{
  "arch": "jasper",
  "model": "sound classifier",
  "train_examples": 26041,
  "time_shift_ms": 50,
  "spec_augment": false,
  "win_length": 512,
  "norm": "batchnorm",
  "widths": [96, 112, 144],
  "mixing": "cutmix",
  "init": "xavier_uniform",
  "precondition_frequency": 20,
  "one_sided": false,
  "adamw_lr_other_params": 0.00082,
  "steps": 32300,
  "warmup_steps": 960
}
Rows from block 8 of a small sound classifier, named by matrix and row number. Rows with one number belong to one channel. Each number is 50 + 12 x the weight over its row's rms, rounded and kept within 0 to 99. All counts start at 0.
After each channel's rows are labels from the 100 clips, of 14976, where the channel reaches its highest value: "responds to" is what is common among them. Only what is clearly more common there than usual is listed. The data: short pieces for a synthesised band: melody, chords, bass and drums.
# convs0: first width-7 conv (model.blocks.8.convs.0.weight, 144x144x7, each kernel summed), inputs 0-143
# convs1: second width-7 conv (model.blocks.8.convs.1.weight, 144x144x7, transposed, each kernel summed), outputs 0-143

convs0.6:34 44 54 59 58 46 32 58 19 45 53 54 51 37 55 36 54 62 55 43 36 59 30 40 36 43 32 50 49 33 59 33 41 40 44 44 56 63 33 77 80 54 47 44 49 24 56 62 72 47 43 45 64 47 48 49 40 28 50 35 40 50 50 59 41 35 56 46 50 45 68 44 65 60 37 40 54 57 58 54 36 63 71 29 29 38 41 49 56 40 57 46 45 54 54 50 27 31 40 45 39 79 40 28 53 59 47 45 46 56 24 55 46 57 31 40 28 55 56 46 55 52 34 47 31 65 68 45 46 33 65 60 48 41 41 45 31 33 62 53 39 45 57 48
convs1.6:49 68 69 41 47 56 65 53 63 29 52 33 57 72 47 48 52 54 49 54 34 40 43 65 48 57 41 53 39 52 35 46 73 52 66 50 42 43 50 58 34 51 38 41 54 72 47 52 48 49 60 59 58 45 75 47 61 27 56 44 67 63 55 51 63 62 43 70 25 42 48 46 35 64 33 65 66 70 60 70 37 59 38 51 57 51 73 52 14 41 47 63 43 53 49 47 70 42 74 64 45 52 45 43 52 41 68 59 51 56 80 43 30 57 48 41 55 49 68 61 63 39 55 41 53 44 72 52 51 53 53 25 73 51 64 54 72 48 52 43 33 49 57 49
responds to: tempo: 70 to 80 bpm; tempo: 80 to 90 bpm

convs0.22:23 56 49 45 52 50 42 43 34 53 56 38 41 49 36 52 33 51 41 68 50 53 36 58 45 68 60 44 49 39 53 39 50 45 55 76 30 60 62 40 52 29 64 47 56 61 61 59 58 57 69 67 38 66 58 56 31 43 31 31 39 34 58 47 56 34 37 52 46 56 31 54 49 19 65 42 39 40 51 39 56 34 65 30 35 39 58 41 38 42 66 43 54 48 15 42 74 56 34 54 50 23 52 51 55 48 49 43 44 33 36 65 37 65 40 30 41 35 38 33 48 49 63 46 42 58 68 67 46 61 42 39 38 51 44 52 57 50 39 53 63 51 30 40
convs1.22:23 55 35 41 46 45 70 35 65 50 81 71 52 56 43 63 45 30 54 42 45 30 42 34 58 42 35 55 42 46 33 62 64 39 27 44 50 46 27 61 62 56 41 55 46 39 71 19 39 38 64 35 51 42 58 65 60 61 60 61 39 67 53 67 46 58 56 39 42 49 44 39 66 36 37 64 44 45 61 52 54 68 33 62 45 39 44 49 56 47 48 34 44 54 49 49 55 69 52 29 28 53 58 38 42 62 53 44 49 41 52 73 49 57 52 51 61 52 56 52 40 54 10 54 50 64 32 38 73 44 41 45 40 40 44 49 33 47 49 35 43 53 58 62
responds to: tempo: 130 to 140 bpm; tempo: 160 to 170 bpm

convs0.31:46 59 47 58 60 45 56 53 41 58 52 47 49 33 55 63 57 72 61 61 52 36 55 42 41 48 55 56 53 65 46 34 43 38 57 50 46 67 51 51 52 50 65 42 69 33 68 25 47 65 53 61 48 51 48 63 61 88 33 59 36 42 47 47 40 45 62 40 41 50 35 33 54 49 57 51 57 73 38 31 61 45 64 65 25 35 48 50 57 50 59 66 51 55 16 43 50 50 16 60 43 37 45 56 34 62 48 47 41 48 43 64 58 31 43 47 74 66 65 39 61 43 39 34 50 52 41 45 38 49 09 37 48 27 52 57 56 62 56 48 37 38 54 47
convs1.31:46 34 39 37 46 33 47 24 49 32 65 43 49 45 70 60 39 37 50 41 58 32 56 48 28 53 41 60 78 64 47 61 47 47 41 54 51 32 45 46 56 55 29 32 43 54 53 61 29 38 46 17 53 55 59 40 40 55 30 60 19 58 61 60 41 55 42 44 40 35 47 48 48 31 80 52 40 41 49 49 53 65 45 22 84 34 53 66 52 51 59 50 33 47 51 32 57 56 52 53 56 58 46 52 62 55 52 51 43 31 45 42 40 42 37 58 48 48 58 43 43 62 35 83 35 35 54 34 48 46 59 55 56 70 40 55 41 51 41 35 51 46 56 48
responds to: tempo: 130 to 140 bpm

convs0.124:21 42 50 65 45 45 53 54 56 53 36 53 71 62 47 44 56 27 62 78 71 39 61 56 51 40 47 59 48 43 54 60 49 55 67 52 69 54 57 44 74 51 55 43 40 67 56 43 46 53 56 67 47 39 77 56 70 86 56 61 69 50 75 48 63 58 57 46 59 44 49 34 57 66 56 64 30 48 35 63 71 64 56 62 57 48 71 46 40 60 52 50 61 43 52 63 70 60 54 62 56 61 59 22 64 62 66 47 72 43 64 50 49 57 55 51 43 70 48 63 54 57 65 54 58 79 56 68 48 47 45 60 60 49 57 45 54 54 47 69 53 64 51 56
convs1.124:51 52 44 25 52 56 42 53 52 29 66 53 35 43 40 50 30 39 50 30 46 53 42 45 30 58 57 33 58 57 58 42 40 44 26 33 40 44 34 59 45 54 32 57 62 54 49 43 37 57 56 27 55 45 43 56 50 33 50 40 31 47 33 51 42 49 52 43 37 41 53 47 61 21 46 41 53 54 66 60 18 53 41 48 46 57 20 50 50 42 35 47 47 54 51 22 39 44 24 37 44 42 20 51 44 62 44 36 28 53 34 52 38 45 21 46 43 60 45 29 34 59 22 54 42 45 39 32 45 56 38 47 54 39 36 46 47 40 53 41 41 29 44 56
responds to: tempo: 130 to 140 bpm

convs0.50:48 46 38 53 58 22 52 56 56 39 51 30 66 35 49 56 54 50 63 35 45 50 52 54 63 52 68 27 58 46 39 43 71 43 55 62 59 65 56 45 45 50 51 55 43 47 39 51 39 49 60 38 61 47 47 39 68 64 35 50 37 53 36 30 50 35 43 52 51 54 52 46 64 55 55 58 66 43 46 47 36 50 51 40 38 71 47 60 54 40 54 57 56 70 42 52 55 24 46 42 73 39 72 70 47 46 59 32 67 78 52 65 57 74 54 38 28 67 44 30 50 62 46 40 52 75 49 56 31 37 40 46 59 40 28 57 23 61 66 17 42 56 62 56
convs1.50:56 32 38 56 34 52 53 64 44 43 58 46 32 68 51 42 65 64 21 39 35 46 59 40 56 38 40 46 47 43 74 50 53 61 54 55 34 39 57 22 51 65 67 60 22 30 48 56 60 44 60 52 47 52 59 45 42 61 54 48 34 48 65 64 71 38 30 46 27 42 57 39 45 58 43 57 30 59 38 73 64 45 50 54 55 50 41 41 51 51 58 61 61 40 38 55 42 35 57 47 66 51 50 52 48 40 62 48 41 16 40 42 48 69 32 73 56 49 53 50 66 46 56 68 68 43 44 35 45 41 16 42 36 38 48 78 35 45 54 57 49 57 50 44
responds to: tempo: 130 to 140 bpm

convs0.27:54 54 30 49 46 35 24 59 60 25 50 38 41 47 55 41 42 46 65 47 46 59 46 42 59 38 45 53 61 48 31 61 44 64 37 46 57 56 58 67 71 76 32 63 51 58 56 38 61 65 63 54 44 51 51 77 51 73 44 42 68 69 48 50 63 63 56 25 68 42 32 51 51 61 56 41 66 48 37 34 48 47 59 56 41 47 56 48 53 72 41 55 67 69 50 44 20 38 37 52 46 33 47 47 61 46 42 37 58 44 31 53 26 39 45 43 55 40 68 36 49 62 52 40 45 46 67 36 51 35 25 38 40 41 39 37 50 54 69 53 32 28 45 41
convs1.27:35 66 45 44 36 55 53 62 57 48 52 43 65 53 39 52 37 78 51 54 53 61 35 39 38 62 63 52 46 54 57 54 50 53 47 36 36 51 45 53 48 35 42 47 55 57 47 45 33 43 58 51 55 58 49 52 53 68 42 85 41 46 53 52 59 70 31 51 36 51 72 65 53 24 64 50 54 62 53 64 57 80 66 85 46 33 37 58 59 44 12 31 44 53 65 46 48 34 41 58 72 46 42 52 41 78 57 44 44 58 39 44 52 34 39 50 62 58 70 23 43 51 43 66 45 53 53 44 71 68 60 57 67 47 42 54 39 61 48 54 44 50 54 66
responds to: tempo: 130 to 140 bpm

convs0.84:48 22 48 60 39 39 46 56 33 35 54 45 54 54 85 53 71 61 27 30 57 40 63 54 30 42 47 50 61 53 53 52 39 49 54 53 45 40 50 29 52 43 63 50 52 60 53 65 50 66 54 91 72 74 31 44 59 67 57 40 63 42 61 46 54 38 58 39 38 51 63 45 51 31 36 56 55 58 47 68 46 45 39 41 26 42 45 59 60 36 56 46 64 41 63 62 28 59 47 66 26 49 66 59 34 65 43 57 64 41 46 39 36 48 55 67 58 46 54 46 56 64 39 41 36 40 47 39 49 46 53 75 59 52 57 33 49 62 58 35 53 60 60 46
convs1.84:59 55 47 54 45 48 45 46 52 42 39 44 61 54 28 38 43 56 44 40 25 36 41 53 47 49 39 41 44 47 45 53 59 54 33 45 43 40 47 60 51 38 47 63 52 48 40 49 53 47 56 35 57 38 64 32 44 33 61 52 65 50 39 49 42 73 39 53 52 39 47 58 57 66 51 45 62 61 45 63 19 59 58 59 44 45 75 60 33 57 56 46 39 54 45 52 53 32 56 46 51 42 52 68 41 29 51 65 19 43 81 68 60 40 37 32 15 42 69 74 70 29 55 46 51 59 69 45 31 52 37 34 64 40 64 43 52 65 83 54 35 48 49 52
responds to: tempo: 70 to 80 bpm

convs0.80:50 44 62 41 56 55 49 52 61 45 38 50 50 46 40 32 48 60 60 51 21 35 45 53 55 44 62 50 36 64 67 31 47 58 60 54 56 66 47 46 57 55 34 61 78 44 58 37 44 53 58 56 18 56 34 62 50 63 20 67 40 72 52 47 53 73 60 54 55 50 75 56 53 40 34 49 72 51 22 53 37 47 75 59 55 42 46 61 52 31 54 40 42 43 50 50 55 43 46 39 32 55 56 45 60 55 47 36 49 46 47 38 41 28 22 63 57 59 37 38 32 70 59 30 58 63 56 41 58 30 42 48 48 56 48 47 13 54 47 51 60 46 39 44
convs1.80:68 63 53 34 52 60 54 41 36 52 64 35 47 31 68 69 41 45 72 71 47 42 38 56 42 73 51 65 49 44 35 55 74 22 42 57 55 68 28 50 57 45 53 49 34 61 58 58 35 50 41 62 60 57 47 35 34 34 46 44 55 37 46 36 52 34 38 51 42 37 22 63 32 56 50 56 49 44 72 37 67 59 36 44 40 55 70 46 52 35 27 49 48 56 14 51 46 66 54 69 35 45 49 58 53 56 61 40 38 42 45 56 43 47 68 47 54 49 76 29 38 35 52 38 36 46 63 39 45 40 51 62 36 56 42 36 59 57 40 50 58 42 43 49
responds to: tempo: 130 to 140 bpm

convs0.115:56 38 54 53 50 53 69 56 25 34 37 45 30 54 40 44 16 58 57 55 62 38 62 52 58 51 69 42 59 51 60 31 31 44 41 44 35 34 50 44 52 42 30 32 61 66 54 49 49 32 54 21 54 57 40 59 58 48 20 27 36 58 06 57 33 57 37 45 42 45 63 48 38 68 48 42 63 45 43 63 37 54 37 61 50 52 39 39 42 46 66 51 63 43 37 47 50 39 48 30 56 42 46 33 66 40 64 45 55 61 43 47 57 64 46 54 34 64 48 46 51 43 51 49 24 50 43 22 55 51 46 34 37 53 52 67 53 44 51 34 51 48 40 55
convs1.115:48 50 44 38 49 62 25 48 44 43 48 52 55 44 51 44 56 40 49 57 43 47 51 40 51 38 54 49 59 54 60 67 53 48 48 48 62 39 43 48 44 27 64 41 56 36 52 23 58 69 61 49 41 50 46 45 41 55 72 73 56 33 59 60 42 33 36 57 78 09 31 57 41 28 46 42 41 43 57 44 47 22 49 13 53 53 48 61 48 51 35 53 39 64 57 56 34 45 23 30 36 40 38 56 48 60 53 48 24 34 51 48 57 30 33 42 47 43 55 60 34 54 68 53 50 36 66 47 57 41 36 58 36 45 35 37 46 43 28 68 48 62 53 45
responds to: tempo: 100 to 110 bpm

convs0.111:37 65 46 45 77 45 47 56 50 72 53 55 49 40 36 47 37 51 54 47 50 50 43 58 36 21 43 31 64 49 40 27 68 50 63 30 55 53 54 68 53 45 59 56 43 40 58 73 49 66 45 57 69 53 33 49 50 47 54 53 40 51 81 41 39 44 48 40 41 60 30 43 61 53 75 59 58 46 56 52 87 55 42 49 51 56 60 66 58 52 63 51 52 61 58 54 58 39 24 32 62 41 45 52 38 52 60 52 53 62 46 45 58 59 51 31 60 60 33 51 69 50 43 76 45 48 56 39 24 23 64 61 60 58 33 41 37 80 47 40 55 45 55 55
convs1.111:50 40 42 60 50 57 70 36 42 48 41 49 54 61 43 47 49 56 25 34 47 42 60 54 60 62 30 33 48 28 39 52 25 37 59 52 55 59 49 52 62 49 36 62 48 33 34 44 63 46 30 22 34 50 47 64 44 64 57 65 42 54 33 59 62 46 49 67 62 54 62 57 40 53 35 41 63 41 38 47 48 41 62 67 64 72 44 53 59 60 55 55 43 42 55 47 39 48 44 35 57 48 55 57 51 49 32 43 42 55 44 38 78 27 41 95 44 47 44 40 47 74 28 42 72 57 34 56 52 56 39 51 30 40 36 43 56 44 42 39 34 68 52 36
responds to: tempo: 130 to 140 bpm